Weights of a small contrastive audio-text model: trained on single English command words and digits, spoken by a formant synthesiser in many voices.
Rows from block 9 of the audio encoder, named by matrix and row number. Rows with one number belong to one channel. Each number is 200 + 20 x the weight over its row's rms, rounded and kept within 0 to 999. All counts start at 0. After the name is the row's rms in percent of the matrix's.
# convs0: first width-9 conv (encoder.blocks.9.convs.0.weight, 144x144x9), inputs 42-62, a 9 kernel for each
# convs1: second width-9 conv (encoder.blocks.9.convs.1.weight, 144x144x9, transposed), outputs 42-62, a 9 kernel for each
convs0.49,099,171,163,174,190,176,191,184,196,203,200,209,182,182,213,204,225,199,243,199,207,214,226,220,218,213,211,206,216,199,247,221,193,168,199,230,195,192,212,199,215,223,222,204,174,171,170,184,201,195,204,186,200,202,203,161,176,239,241,208,207,208,205,212,231,200,180,197,188,184,191,182,185,215,181,184,217,219,212,231,215,225,196,192,190,204,203,204,205,206,206,212,181,187,194,208,219,199,192,188,210,216,233,212,225,222,196,199,197,256,233,222,233,199,216,192,190,177,222,225,217,229,227,211,213,187,187,200,214,196,203,196,203,202,199,194,193,214,217,212,212,192,208,187,201,195,198,234,227,210,195,181,212,218,216,218,222,226,227,233,207,203,225,208,216,217,223,227,215,204,235,219,191,201,209,221,218,225,201,206,211,188,192,200,206,190,164,174,179,187
convs1.49,106,161,148,146,159,157,159,180,187,189,214,247,242,243,214,214,226,218,205,152,169,178,186,204,205,206,218,212,217,196,197,188,221,227,213,218,224,197,191,200,209,230,246,244,214,191,172,191,187,202,204,167,190,216,204,197,230,218,222,219,226,213,210,199,194,197,204,180,212,204,218,203,222,191,192,170,180,201,214,205,191,182,210,214,217,192,200,195,210,192,196,213,196,183,204,203,208,201,204,186,195,182,187,182,179,170,195,206,196,230,187,210,207,191,185,199,196,207,203,198,193,199,181,202,220,219,247,195,228,245,209,211,212,209,202,176,175,180,181,191,213,208,212,208,219,186,195,200,187,213,208,198,216,225,200,181,189,193,208,184,188,210,212,195,179,201,185,187,179,188,182,170,164,171,194,215,178,174,196,216,226,226,217,209,172,174,211,213,229,200
convs0.50,101,217,228,205,206,202,195,188,194,208,224,213,202,215,236,227,214,218,221,209,198,190,193,171,167,167,198,196,194,196,202,196,186,209,222,231,209,159,167,205,167,187,175,166,191,188,179,201,210,213,206,201,214,213,202,158,174,179,191,186,189,185,169,199,212,208,195,206,192,212,214,203,199,195,171,203,186,209,212,188,173,167,190,194,192,210,189,183,191,193,190,173,186,194,205,209,178,194,202,175,194,196,195,217,212,203,195,188,193,201,187,198,214,207,218,225,220,231,212,223,180,209,194,179,186,189,174,174,169,168,189,213,202,179,177,173,203,195,215,196,212,197,198,218,196,196,212,199,190,202,207,214,206,193,193,191,177,206,204,226,200,212,210,178,182,183,188,197,173,172,178,178,182,201,192,186,181,194,180,188,215,204,195,175,189,177,180,188,191,191
convs1.50,098,198,180,199,209,228,221,208,205,223,155,177,188,190,186,163,209,198,165,237,200,208,218,210,198,197,184,178,192,208,225,224,228,207,208,208,246,216,238,202,232,212,212,209,216,212,212,197,214,183,159,182,195,199,195,196,202,184,181,194,198,216,204,213,214,205,187,188,201,198,192,200,199,217,203,203,200,206,220,222,218,215,199,190,197,191,207,215,210,206,232,183,205,218,229,208,200,196,182,212,209,215,198,211,206,187,161,173,184,196,191,175,186,192,191,158,166,164,217,200,176,175,211,228,191,162,160,235,242,221,214,195,187,189,199,195,183,203,209,190,201,200,208,200,203,202,184,175,171,169,176,185,204,206,216,177,174,201,195,159,185,199,225,190,185,175,180,199,178,186,179,177,246,250,196,206,199,202,200,197,193,206,182,192,195,192,199,223,209,211
convs0.51,105,193,176,211,202,202,209,222,223,215,188,181,163,160,185,212,220,202,189,207,212,208,220,232,223,224,209,196,214,205,185,209,235,221,197,200,194,180,168,191,187,210,208,216,225,201,207,203,189,201,223,204,207,200,207,225,240,256,223,224,211,212,216,237,201,197,205,218,199,194,212,205,218,187,172,191,186,218,223,212,216,229,188,221,230,220,207,217,199,202,204,224,202,198,196,215,204,216,198,181,199,196,217,217,186,196,206,180,195,192,178,201,197,211,227,186,158,168,191,226,231,252,205,179,186,210,208,223,198,216,209,224,198,206,211,197,200,198,198,193,194,204,192,189,211,210,224,219,212,213,195,192,203,191,201,188,192,176,194,182,179,181,183,193,200,199,183,181,202,198,217,210,195,194,205,211,202,205,193,175,178,211,181,183,196,197,207,200,209,215
convs1.51,097,226,246,241,228,202,214,247,251,279,201,197,182,196,167,180,193,210,202,167,169,172,195,187,196,214,216,209,163,157,183,198,213,197,194,197,227,192,199,169,169,182,195,169,162,169,207,194,189,189,209,199,190,190,191,206,221,221,207,224,208,199,221,210,165,195,185,186,181,198,194,208,198,172,166,190,189,174,179,197,207,235,218,230,212,173,168,182,213,211,212,180,170,177,183,216,187,196,214,223,219,205,210,193,196,184,196,198,199,230,197,220,214,196,214,204,217,222,203,214,235,210,198,192,197,195,162,173,181,196,189,196,209,197,190,225,205,202,207,214,206,193,187,192,183,182,170,159,157,186,182,166,220,204,195,209,217,189,198,198,214,228,214,228,237,229,233,234,210,191,161,173,200,197,200,219,197,204,198,213,218,232,235,231,196,201,217,216,207,197
convs0.52,099,170,154,183,200,211,212,234,229,209,200,205,194,191,154,183,205,200,214,218,204,187,201,215,226,212,206,212,197,217,214,206,209,226,230,236,256,220,212,191,184,194,204,216,217,205,202,196,195,205,199,186,181,198,209,179,175,193,176,197,182,190,204,212,226,223,188,199,205,206,200,204,185,211,222,199,179,190,195,197,193,166,215,201,209,190,212,203,188,193,183,197,207,208,215,217,214,222,244,233,178,209,191,202,213,208,216,201,193,185,174,193,168,192,191,192,207,231,186,199,195,217,220,213,215,200,181,201,194,189,205,210,214,214,190,204,205,215,207,206,177,189,194,200,208,192,197,192,192,189,211,212,226,222,168,166,167,195,186,189,173,177,192,218,218,219,217,209,203,191,177,177,177,192,202,188,196,224,228,218,232,211,207,181,193,190,203,211,206,195
convs1.52,103,182,187,209,204,190,184,173,181,183,260,267,276,259,231,224,218,240,244,186,189,178,184,202,203,186,169,155,138,147,152,166,182,179,194,186,193,193,188,177,186,198,206,199,195,216,235,228,245,213,182,190,202,226,221,242,250,237,225,209,225,221,170,184,156,152,152,178,161,182,181,165,170,219,217,210,211,205,201,187,202,215,230,233,233,211,208,199,213,230,240,193,191,213,209,236,207,204,190,180,209,205,204,202,210,210,206,213,222,224,210,226,217,211,211,210,225,252,190,198,206,203,206,205,206,201,239,205,212,210,202,218,218,177,193,208,192,183,194,198,209,223,205,210,183,160,182,198,186,186,168,162,187,199,168,183,184,200,177,154,155,166,183,183,174,190,216,199,207,221,207,229,177,192,189,181,189,174,175,204,211,198,201,190,222,208,202,206,193,190
convs0.53,107,199,190,202,195,189,201,203,212,192,238,200,204,215,200,233,221,212,203,203,208,201,206,211,216,204,198,224,230,224,224,223,229,234,206,210,206,228,236,223,214,203,189,190,206,207,209,198,205,214,227,198,192,201,200,244,251,210,196,196,175,200,201,219,183,181,168,177,173,185,193,202,201,220,212,205,237,227,226,207,217,210,194,206,189,206,209,189,200,206,196,201,195,194,209,221,208,207,198,189,222,205,191,198,216,206,212,203,199,201,215,212,189,192,189,188,190,189,213,194,184,165,176,179,171,184,200,205,206,212,197,198,205,187,189,195,212,189,215,201,214,199,199,200,200,190,184,196,196,207,188,214,185,209,196,219,208,181,179,166,160,157,152,221,209,212,202,197,182,178,189,197,211,202,186,182,189,199,190,189,169,198,198,186,189,195,200,205,206,200
convs1.53,117,195,179,171,183,182,172,167,186,177,204,185,188,187,177,194,188,173,192,205,208,198,185,196,200,214,198,202,180,171,172,159,166,159,178,181,172,216,198,200,205,208,191,194,175,173,219,216,223,214,214,212,218,214,203,174,178,177,188,185,193,195,181,205,187,205,213,206,200,204,191,180,176,214,221,236,242,224,226,210,211,229,208,190,195,200,188,199,206,231,206,193,202,182,178,175,166,184,185,191,216,211,203,206,199,195,209,210,232,203,194,195,172,170,177,194,217,237,202,174,169,175,189,212,217,222,232,164,181,199,196,171,182,180,177,196,230,207,216,207,198,216,209,202,216,260,236,229,214,226,214,234,225,227,197,190,191,200,202,197,174,191,205,185,204,195,212,184,166,170,180,168,189,188,184,196,202,177,150,161,186,182,202,216,220,221,235,201,206,195
convs0.54,103,223,230,216,207,200,214,207,199,171,204,193,196,199,200,184,191,181,173,212,225,212,197,236,244,212,214,228,188,179,188,210,201,236,224,207,179,194,189,181,180,176,177,189,199,183,197,195,204,185,187,193,188,211,217,232,207,202,204,209,216,221,230,225,189,175,182,189,190,199,213,202,206,214,208,196,201,180,187,173,157,175,218,216,208,220,175,179,176,192,201,206,204,210,202,219,228,196,229,230,210,216,204,231,218,219,205,193,183,163,168,200,218,216,207,203,198,190,205,188,207,209,224,229,208,199,182,210,194,202,211,200,211,206,207,198,200,199,207,209,195,195,199,200,192,203,185,194,191,202,188,208,211,199,209,230,205,212,201,166,166,155,196,207,191,183,205,205,209,211,213,201,194,209,204,214,216,210,205,178,184,165,189,186,200,204,225,216,186,193
convs1.54,104,206,205,234,216,211,215,193,181,170,204,197,183,190,179,171,176,182,199,183,201,209,220,216,225,224,228,233,214,199,193,205,180,199,202,180,195,251,228,214,206,203,188,185,186,158,216,212,214,222,212,200,218,208,204,189,169,187,182,194,160,186,211,205,184,207,211,211,214,219,212,210,222,205,220,210,196,209,178,179,174,207,250,231,219,205,194,195,217,217,202,207,221,209,175,175,185,191,187,182,221,220,216,221,205,226,225,221,223,229,211,172,203,204,176,164,146,140,225,195,200,210,197,184,191,211,212,204,241,220,212,198,191,178,175,188,226,217,209,210,219,204,216,226,226,194,214,205,203,210,221,216,197,183,162,187,187,217,222,214,199,196,189,214,216,196,203,198,208,208,214,201,224,204,183,190,202,190,181,154,149,164,163,182,210,217,201,203,196,174
convs0.55,094,210,182,194,165,179,168,168,177,182,186,199,198,187,174,171,189,178,167,201,195,187,189,190,208,179,193,202,211,225,221,229,222,222,227,208,196,175,182,170,195,194,209,210,200,187,192,185,187,175,181,209,197,203,183,239,225,199,199,207,210,212,224,207,234,229,232,202,224,196,205,216,197,184,208,191,197,190,192,189,161,177,181,187,198,189,190,165,189,169,187,192,190,212,216,204,206,210,199,216,183,180,201,196,204,205,208,211,218,172,199,196,206,185,188,205,199,202,208,206,155,162,210,186,194,206,212,188,206,195,197,210,191,201,203,231,206,195,207,196,203,226,199,208,198,192,199,192,183,194,210,204,216,209,183,175,173,171,160,160,172,216,239,193,188,191,179,192,196,194,203,207,196,172,184,167,198,195,193,198,200,190,191,176,189,205,166,201,201,195
convs1.55,093,213,215,225,221,211,233,254,231,210,194,209,210,188,175,197,183,202,197,165,186,195,211,212,231,217,218,216,182,193,189,185,195,178,186,156,158,187,174,181,185,185,196,182,201,202,203,198,206,186,183,169,199,218,206,184,197,185,204,217,212,205,215,209,190,184,173,181,197,181,201,183,198,220,200,185,168,184,181,182,196,220,227,214,194,198,209,203,197,214,200,221,219,215,220,222,215,221,220,222,186,193,193,200,180,186,179,184,167,223,214,202,216,241,230,212,186,190,171,183,198,218,218,198,173,171,182,214,226,212,220,217,215,213,203,217,189,184,180,177,187,166,183,174,185,189,193,201,200,180,176,200,192,195,232,216,201,184,198,240,227,220,236,210,219,210,215,211,203,206,219,230,216,208,228,219,232,217,219,203,212,183,201,215,210,212,209,182,194,202
convs0.56,095,224,201,188,165,174,171,190,183,181,161,165,184,193,190,198,192,190,196,196,201,227,252,225,216,228,226,229,222,215,194,179,176,167,187,209,183,221,207,168,176,178,182,193,206,167,176,196,192,211,209,207,229,205,210,201,180,191,166,183,184,176,168,172,219,200,194,201,213,220,200,207,195,193,200,202,202,201,176,190,186,197,194,192,177,185,183,197,181,208,196,194,197,193,209,182,211,195,205,195,187,199,195,170,184,183,195,198,190,247,192,182,182,201,222,221,193,215,276,250,212,209,177,189,198,183,210,223,220,218,208,206,210,190,180,207,195,190,206,193,217,196,198,197,200,193,219,214,188,185,183,180,197,192,175,183,185,165,183,172,190,183,197,212,191,205,201,228,205,202,196,217,196,185,219,223,199,200,198,204,189,221,232,204,195,184,192,179,188,199
convs1.56,104,195,199,195,191,195,208,220,235,224,184,180,192,190,225,213,203,181,176,212,215,207,211,226,231,224,210,217,220,229,206,167,181,191,178,201,180,211,219,183,197,193,179,167,203,209,218,197,186,208,208,193,201,197,221,222,211,215,225,207,222,224,219,210,186,194,195,199,200,207,214,206,191,204,194,203,196,176,202,226,242,237,222,207,206,211,187,195,199,201,196,180,182,183,175,181,173,192,208,212,215,215,224,241,219,218,230,215,230,192,210,201,197,206,210,194,184,181,195,209,173,187,206,214,220,221,233,228,227,216,223,204,189,189,200,196,210,194,192,196,200,205,204,221,224,223,211,200,214,198,188,212,217,220,195,194,205,187,183,186,194,190,191,211,181,182,167,177,190,200,204,227,184,197,186,184,205,204,210,187,183,161,174,195,203,194,177,195,196,191
convs0.57,093,209,200,161,168,189,176,192,214,213,195,212,209,199,208,215,188,183,185,240,213,235,217,232,197,183,186,207,218,216,184,198,189,210,196,203,174,202,199,196,215,204,199,227,208,195,188,228,211,202,213,207,207,235,205,212,206,171,168,170,205,193,210,203,194,200,186,191,180,197,190,189,201,196,194,200,193,184,186,193,194,185,197,186,192,187,173,175,172,194,185,227,224,217,214,192,205,215,221,222,213,210,189,229,204,195,194,193,178,198,180,190,184,199,227,220,187,198,220,209,196,178,176,185,189,190,195,191,184,158,150,161,188,212,219,194,200,207,192,208,193,192,196,197,199,176,185,192,216,211,212,200,199,181,207,175,165,177,182,190,190,195,174,202,206,194,210,200,214,204,235,233,203,193,180,175,173,193,191,198,197,207,204,190,201,193,222,235,220,217
convs1.57,087,188,190,191,206,211,207,225,224,219,166,166,194,216,207,228,236,208,228,195,218,221,218,250,249,249,250,222,212,216,194,200,188,168,182,157,177,189,188,210,197,185,201,201,223,223,200,183,189,200,170,182,191,213,222,171,190,187,182,178,186,208,208,234,221,223,198,195,192,202,219,199,196,236,215,223,196,193,181,181,184,195,188,196,177,195,184,186,194,194,225,188,186,164,155,154,170,188,185,210,201,202,204,194,209,208,206,236,244,187,200,189,184,189,193,198,205,178,202,171,186,201,202,204,194,214,183,205,182,181,182,185,210,206,227,224,174,174,197,176,187,174,199,178,185,245,218,232,243,223,218,209,213,227,219,208,205,212,204,188,189,189,193,200,216,185,203,184,195,220,207,200,181,195,192,177,185,175,202,197,208,214,206,222,219,212,210,211,199,196
convs0.58,105,194,199,199,189,176,197,158,175,196,220,209,194,202,197,210,199,167,211,198,193,197,191,167,181,206,214,201,193,179,190,190,193,184,190,236,240,213,209,215,192,198,202,203,173,177,209,211,194,205,208,221,232,232,229,205,212,233,222,196,204,184,156,152,193,201,186,197,191,197,201,187,192,210,200,209,197,223,203,171,203,224,216,197,204,195,218,216,213,197,203,190,193,192,198,218,225,261,249,249,193,181,182,172,182,194,188,214,231,227,212,207,194,230,192,192,191,190,202,194,206,195,196,207,224,198,182,183,198,194,206,216,192,180,184,182,203,198,196,205,224,206,193,201,191,202,203,190,195,203,198,179,187,182,194,190,181,171,186,223,205,204,208,215,213,193,203,210,221,209,183,165,219,227,226,212,207,190,163,176,213,195,200,186,185,194,197,189,208,201
convs1.58,111,210,200,208,200,172,164,183,212,221,186,194,179,196,226,228,207,185,225,192,185,181,182,192,198,199,206,214,222,214,231,227,202,212,237,226,231,199,193,197,181,206,211,201,209,187,189,203,180,198,216,224,237,202,238,196,191,191,196,204,217,186,185,177,171,183,172,194,181,197,216,212,206,201,191,185,192,213,180,175,195,185,186,202,193,164,165,182,197,209,209,205,196,203,191,177,153,175,181,191,182,177,202,197,193,182,189,175,189,199,211,234,219,219,208,195,204,200,188,194,190,189,162,163,167,164,189,201,180,187,165,164,193,208,198,202,200,195,189,190,197,191,179,178,194,225,199,191,205,170,202,195,214,207,226,233,221,218,222,215,206,203,199,202,201,207,185,189,187,191,196,198,232,207,191,188,177,164,188,199,198,185,206,202,194,178,205,211,213,242
convs0.59,099,196,203,207,183,190,183,203,195,180,238,231,208,187,190,196,227,229,247,215,234,222,207,213,200,194,199,180,231,222,198,178,179,204,232,239,201,191,226,209,198,194,213,219,214,186,221,209,211,204,206,188,210,228,200,188,207,217,197,204,203,207,197,172,212,201,215,216,197,189,185,207,209,216,227,211,219,227,210,221,234,230,181,198,215,197,190,210,220,207,211,177,222,217,191,197,175,181,159,187,203,188,178,204,198,186,180,188,202,197,180,201,172,186,200,222,200,163,184,178,178,181,223,213,217,194,193,192,209,218,226,223,200,177,190,187,212,198,196,214,199,198,193,201,189,215,206,211,197,196,207,193,212,194,184,172,206,223,213,202,187,211,174,179,184,225,232,233,221,227,198,193,189,192,187,193,188,204,191,178,183,181,170,179,210,201,184,211,222,237
convs1.59,095,204,203,230,221,209,207,226,246,247,216,188,176,161,163,172,198,230,235,207,200,204,190,211,210,213,218,209,224,205,185,190,180,203,204,199,173,233,241,258,237,241,221,208,206,188,216,209,233,202,194,196,181,175,156,172,191,201,201,207,214,195,243,244,205,194,190,197,206,199,219,216,230,202,217,216,229,229,214,242,232,216,203,196,194,196,206,186,203,195,195,204,179,182,196,220,193,174,171,196,173,199,203,190,181,181,161,165,182,182,179,135,141,130,167,188,196,222,178,178,168,200,203,192,195,193,211,247,240,203,195,195,194,202,216,235,238,213,224,201,195,209,195,199,201,194,181,193,189,190,224,195,207,202,231,206,227,213,199,196,192,193,171,207,183,203,194,186,199,189,176,182,237,197,185,179,167,174,180,174,169,205,206,212,223,214,207,187,191,219
convs0.60,098,220,206,223,207,238,241,225,209,200,190,206,207,201,210,239,220,235,217,213,213,200,206,211,201,206,225,212,219,214,206,199,212,220,202,211,201,211,212,197,218,219,215,188,186,190,178,186,194,187,182,185,181,190,201,209,216,238,219,219,194,189,205,205,209,204,213,191,180,189,193,188,183,201,204,193,216,213,203,187,191,181,193,199,200,201,214,213,201,198,204,203,236,211,209,219,201,196,196,198,201,214,218,196,218,195,203,211,193,216,202,229,200,197,191,185,184,190,209,201,205,194,206,216,207,180,177,198,220,200,189,218,196,193,203,195,213,208,203,208,208,195,185,215,208,207,190,225,224,207,206,218,212,198,195,193,184,174,179,168,188,222,251,204,192,208,214,197,217,213,226,210,186,190,210,182,191,180,188,187,204,159,172,192,205,211,219,194,183,164
convs1.60,095,199,192,199,200,192,188,198,153,159,203,193,198,204,208,191,208,204,194,227,223,225,224,222,230,240,243,251,197,186,207,208,204,221,199,187,188,214,197,194,197,208,221,204,239,248,154,167,196,230,206,201,193,193,200,215,228,261,265,233,195,208,192,202,232,223,224,219,188,179,180,176,208,191,184,178,164,157,166,186,162,171,197,227,228,201,220,210,216,206,215,178,165,161,173,171,175,175,156,176,226,222,204,213,219,198,204,183,206,213,219,227,219,215,222,188,196,191,179,195,192,186,176,184,196,213,212,217,221,199,168,179,218,219,210,221,192,193,210,227,205,221,221,183,175,241,234,186,194,211,185,207,194,210,207,216,180,182,207,206,203,224,235,205,218,198,185,180,167,167,169,193,180,178,177,179,218,209,212,195,202,188,223,200,191,195,206,194,207,219
convs0.61,096,225,197,213,225,206,184,192,213,203,223,201,199,213,204,209,193,220,221,192,215,194,193,187,186,204,214,201,209,197,191,205,189,177,203,195,183,175,194,201,202,172,204,211,207,187,182,217,216,194,204,215,212,216,176,206,182,176,157,150,149,171,189,195,161,178,161,187,198,185,193,199,194,141,148,192,202,188,174,186,206,212,186,182,197,226,216,234,221,189,204,195,190,205,199,202,189,177,176,205,214,209,211,187,191,207,212,212,202,191,194,180,168,174,210,222,195,171,211,185,185,200,172,168,185,197,206,225,213,206,198,187,190,187,195,206,225,207,207,208,208,204,202,201,201,210,182,219,231,213,213,211,209,189,177,197,169,187,187,208,181,165,193,205,206,214,218,224,229,212,188,204,216,190,184,177,182,196,211,210,207,196,188,207,211,194,205,204,206,206
convs1.61,097,202,229,211,238,213,211,185,205,194,192,197,193,203,205,183,173,199,219,181,193,189,167,179,201,209,207,233,234,201,214,201,203,205,214,216,206,207,211,211,204,195,194,186,186,150,193,176,199,193,197,183,184,177,178,232,233,221,202,192,220,236,222,200,174,179,197,198,203,199,198,199,207,210,230,228,195,203,208,199,212,204,219,231,204,196,189,210,223,222,234,179,192,183,189,174,187,179,186,178,164,185,180,186,180,173,183,196,184,183,197,192,187,185,213,195,179,202,184,200,173,177,189,212,223,209,204,210,208,207,208,196,202,198,198,202,201,206,201,197,196,200,211,226,226,179,202,187,197,201,201,211,227,229,184,180,183,183,198,187,202,178,185,163,159,144,148,161,174,189,184,157,201,164,157,166,174,188,196,226,210,219,214,192,218,210,207,173,195,198
convs0.62,094,188,193,198,184,172,185,204,224,213,236,210,214,178,202,186,203,195,194,217,216,219,220,205,196,205,200,192,212,192,215,180,197,195,209,224,188,207,201,201,199,199,218,205,201,186,209,223,199,209,199,196,195,185,180,198,194,181,198,178,153,181,199,180,188,173,184,208,181,179,181,200,207,187,191,202,195,190,199,197,191,216,177,202,214,199,208,192,198,205,221,208,197,223,211,220,247,189,202,211,208,219,181,181,187,210,205,189,187,232,200,209,227,188,195,194,187,212,177,219,213,209,217,225,213,220,193,236,215,202,189,171,198,218,235,210,192,195,196,191,200,207,209,212,220,212,217,187,215,194,186,193,202,219,185,175,174,189,228,204,202,212,197,169,166,204,197,216,186,197,226,222,182,176,216,194,185,177,177,182,184,195,192,239,219,203,192,203,181,200
convs1.62,082,172,217,233,219,223,195,187,188,186,222,215,205,216,217,215,214,204,198,181,204,206,200,176,160,147,163,172,233,196,212,219,215,211,165,180,196,218,238,200,184,182,204,198,185,211,183,176,208,209,201,219,234,207,208,193,196,197,169,163,158,206,224,223,193,196,182,178,189,209,178,200,177,170,202,186,198,199,193,187,192,176,221,239,224,195,194,188,191,208,208,191,193,205,190,215,186,180,204,218,223,183,210,198,186,203,212,223,221,168,198,188,186,187,175,182,154,159,233,232,218,192,225,200,193,177,176,229,217,190,167,168,153,181,173,196,202,192,202,228,217,217,202,200,208,178,189,164,184,183,179,194,195,222,232,250,233,235,238,205,216,192,191,232,236,211,193,192,179,181,157,202,203,225,210,187,222,201,163,195,183,220,196,181,213,200,213,186,184,190
convs0.63,101,236,214,200,214,213,191,200,208,209,187,201,184,174,201,203,200,214,216,192,211,204,193,206,211,203,227,202,193,164,169,184,191,170,170,175,199,223,213,220,200,200,198,220,223,206,204,203,200,191,200,193,218,203,226,190,193,199,218,249,198,211,225,215,199,188,212,190,190,191,178,192,187,191,167,187,217,217,210,202,233,205,195,179,195,195,193,199,203,222,215,181,187,192,191,181,218,215,215,237,220,211,198,187,199,187,186,200,201,229,202,184,187,186,167,210,199,232,216,224,211,185,204,181,189,188,175,187,198,195,193,183,199,198,186,180,195,210,188,203,224,194,197,186,205,226,211,213,202,199,175,206,207,215,162,155,171,187,213,222,231,243,259,215,216,219,216,206,207,198,189,194,210,187,181,175,192,202,203,194,207,237,221,199,200,190,176,172,189,174
convs1.63,099,195,186,197,194,175,187,206,198,213,187,188,207,214,194,193,194,210,222,188,193,191,203,191,200,214,203,218,222,218,188,177,182,185,201,214,179,200,179,162,196,187,195,194,198,180,219,225,202,201,213,209,187,169,191,194,194,219,208,197,177,200,197,224,229,228,242,215,231,205,210,208,195,193,198,215,236,214,201,231,219,210,203,202,198,232,208,211,205,211,237,200,195,185,185,186,208,225,237,234,198,200,193,181,181,184,194,185,186,204,228,220,204,183,210,219,207,236,242,228,204,214,252,246,242,234,204,214,237,222,212,217,191,193,190,205,204,214,204,214,183,179,206,205,194,203,208,180,190,187,199,193,173,156,217,234,211,201,180,170,172,184,222,224,197,209,190,198,231,216,189,187,197,175,165,181,181,168,180,167,159,182,177,178,202,219,221,212,178,176
convs0.64,103,185,179,182,184,178,160,173,170,155,211,208,190,197,195,178,169,177,179,184,188,195,185,203,216,209,187,202,183,191,192,221,200,200,202,196,201,193,196,190,181,177,210,203,202,210,208,192,175,185,196,199,195,201,183,151,164,190,206,241,252,222,208,195,186,218,209,210,212,199,195,177,178,181,210,212,223,227,227,234,240,229,195,188,199,182,196,203,196,200,201,202,179,178,182,196,205,199,203,233,204,221,216,219,193,193,190,172,188,194,196,182,205,201,201,195,189,181,225,200,197,184,200,166,185,191,213,190,192,188,186,188,187,183,182,179,197,190,199,197,208,197,196,200,187,232,220,187,197,199,192,206,191,195,180,192,207,190,210,210,196,192,176,195,196,194,188,183,194,193,191,193,207,216,188,164,173,185,183,220,217,159,177,170,194,194,206,212,194,209
convs1.64,111,191,202,199,224,216,211,230,247,230,196,194,198,181,189,202,211,209,192,194,195,207,228,218,232,231,221,204,160,169,192,205,190,178,174,193,213,161,178,180,193,208,208,199,206,187,215,189,188,202,206,206,190,172,185,202,183,217,217,232,227,211,236,242,205,200,199,196,197,207,216,192,197,201,232,241,253,236,246,253,253,247,160,175,169,152,172,181,195,188,194,158,172,186,195,200,193,206,207,204,194,204,204,199,190,185,196,213,223,242,234,229,236,237,240,244,241,226,194,205,227,195,199,174,199,196,201,180,182,197,195,208,176,194,190,197,188,190,183,176,158,156,166,182,193,182,193,191,199,205,212,210,199,191,221,239,233,208,200,204,215,217,199,154,185,192,199,166,162,162,176,184,155,163,166,180,197,206,185,176,195,202,191,173,179,190,214,196,183,187
convs0.65,101,220,220,225,213,192,177,184,197,172,205,207,197,215,209,203,210,188,190,211,197,185,183,194,203,190,181,190,228,186,199,179,166,169,217,211,200,207,205,213,206,224,214,203,205,194,217,197,198,209,210,211,193,221,223,240,189,163,174,211,226,215,223,216,193,216,232,216,213,208,210,217,201,183,194,195,212,201,199,189,198,198,202,194,161,178,176,205,209,211,185,205,210,175,204,187,194,185,188,190,203,194,183,199,183,209,219,209,205,195,209,215,198,215,217,217,211,195,223,231,219,192,201,197,180,186,180,184,212,204,186,223,207,216,186,176,197,204,199,199,200,207,209,203,202,213,206,187,208,212,199,190,191,194,191,199,187,166,165,175,188,194,206,217,205,186,185,215,212,176,174,190,169,181,184,182,195,180,195,174,196,192,186,200,221,221,225,226,210,211
convs1.65,093,224,211,222,231,216,210,217,189,200,213,214,221,182,157,163,171,183,195,186,178,169,179,186,174,206,204,216,208,180,196,204,237,248,237,217,239,176,187,172,172,190,162,184,174,185,228,209,197,192,209,236,238,225,208,215,194,185,184,208,205,202,189,172,210,224,222,224,232,222,189,204,196,215,224,207,209,200,209,196,190,169,178,198,176,186,192,172,171,181,188,226,220,219,211,214,202,206,185,212,203,219,215,228,235,214,215,224,229,195,179,208,209,198,194,177,187,197,195,200,196,194,182,193,189,175,189,177,200,184,182,223,206,211,218,237,225,222,216,208,216,209,207,189,182,190,217,213,188,181,188,192,197,175,192,187,182,207,227,189,195,199,191,258,214,198,194,186,191,207,193,213,197,177,184,182,185,186,189,198,185,195,206,223,187,178,201,199,217,216
convs0.66,092,220,220,231,225,208,208,198,184,199,206,197,201,197,171,196,180,219,203,200,218,210,206,200,204,195,197,200,195,208,217,205,189,171,174,192,181,187,211,207,222,215,215,216,199,192,205,214,200,210,201,189,175,186,223,179,205,212,183,182,158,163,212,204,200,220,201,210,214,210,212,235,207,194,189,212,221,221,175,179,185,213,200,218,202,207,225,219,189,195,198,214,184,208,209,213,215,209,203,227,198,197,209,220,237,213,229,198,199,222,214,203,181,215,215,201,202,183,207,202,196,169,183,183,179,227,213,201,212,226,198,220,236,196,182,174,201,196,198,212,192,196,195,197,198,182,209,208,209,216,197,210,192,181,221,210,214,208,171,169,207,204,191,193,200,187,191,183,204,193,210,191,207,200,169,193,165,239,218,184,180,198,238,233,229,196,191,183,194,190
convs1.66,077,187,183,211,192,199,236,211,193,220,199,240,198,212,206,193,185,201,208,197,193,182,185,178,177,204,150,191,215,226,219,215,217,210,191,173,178,206,221,229,233,234,212,199,205,217,231,197,225,205,187,175,184,154,171,165,179,189,192,189,219,171,183,184,234,254,245,237,209,219,221,197,194,207,219,199,197,206,192,186,222,205,211,209,217,235,215,219,222,208,230,227,234,231,206,202,203,216,180,166,204,214,186,186,198,198,212,198,206,191,202,181,177,158,168,189,228,194,202,193,231,223,171,181,165,172,190,210,188,198,193,182,216,221,188,214,163,183,202,206,180,194,180,204,201,212,227,238,226,229,206,203,160,186,225,239,214,204,223,243,212,237,223,199,200,193,196,180,161,185,203,224,199,210,196,205,209,213,191,229,219,189,209,198,180,200,209,217,219,209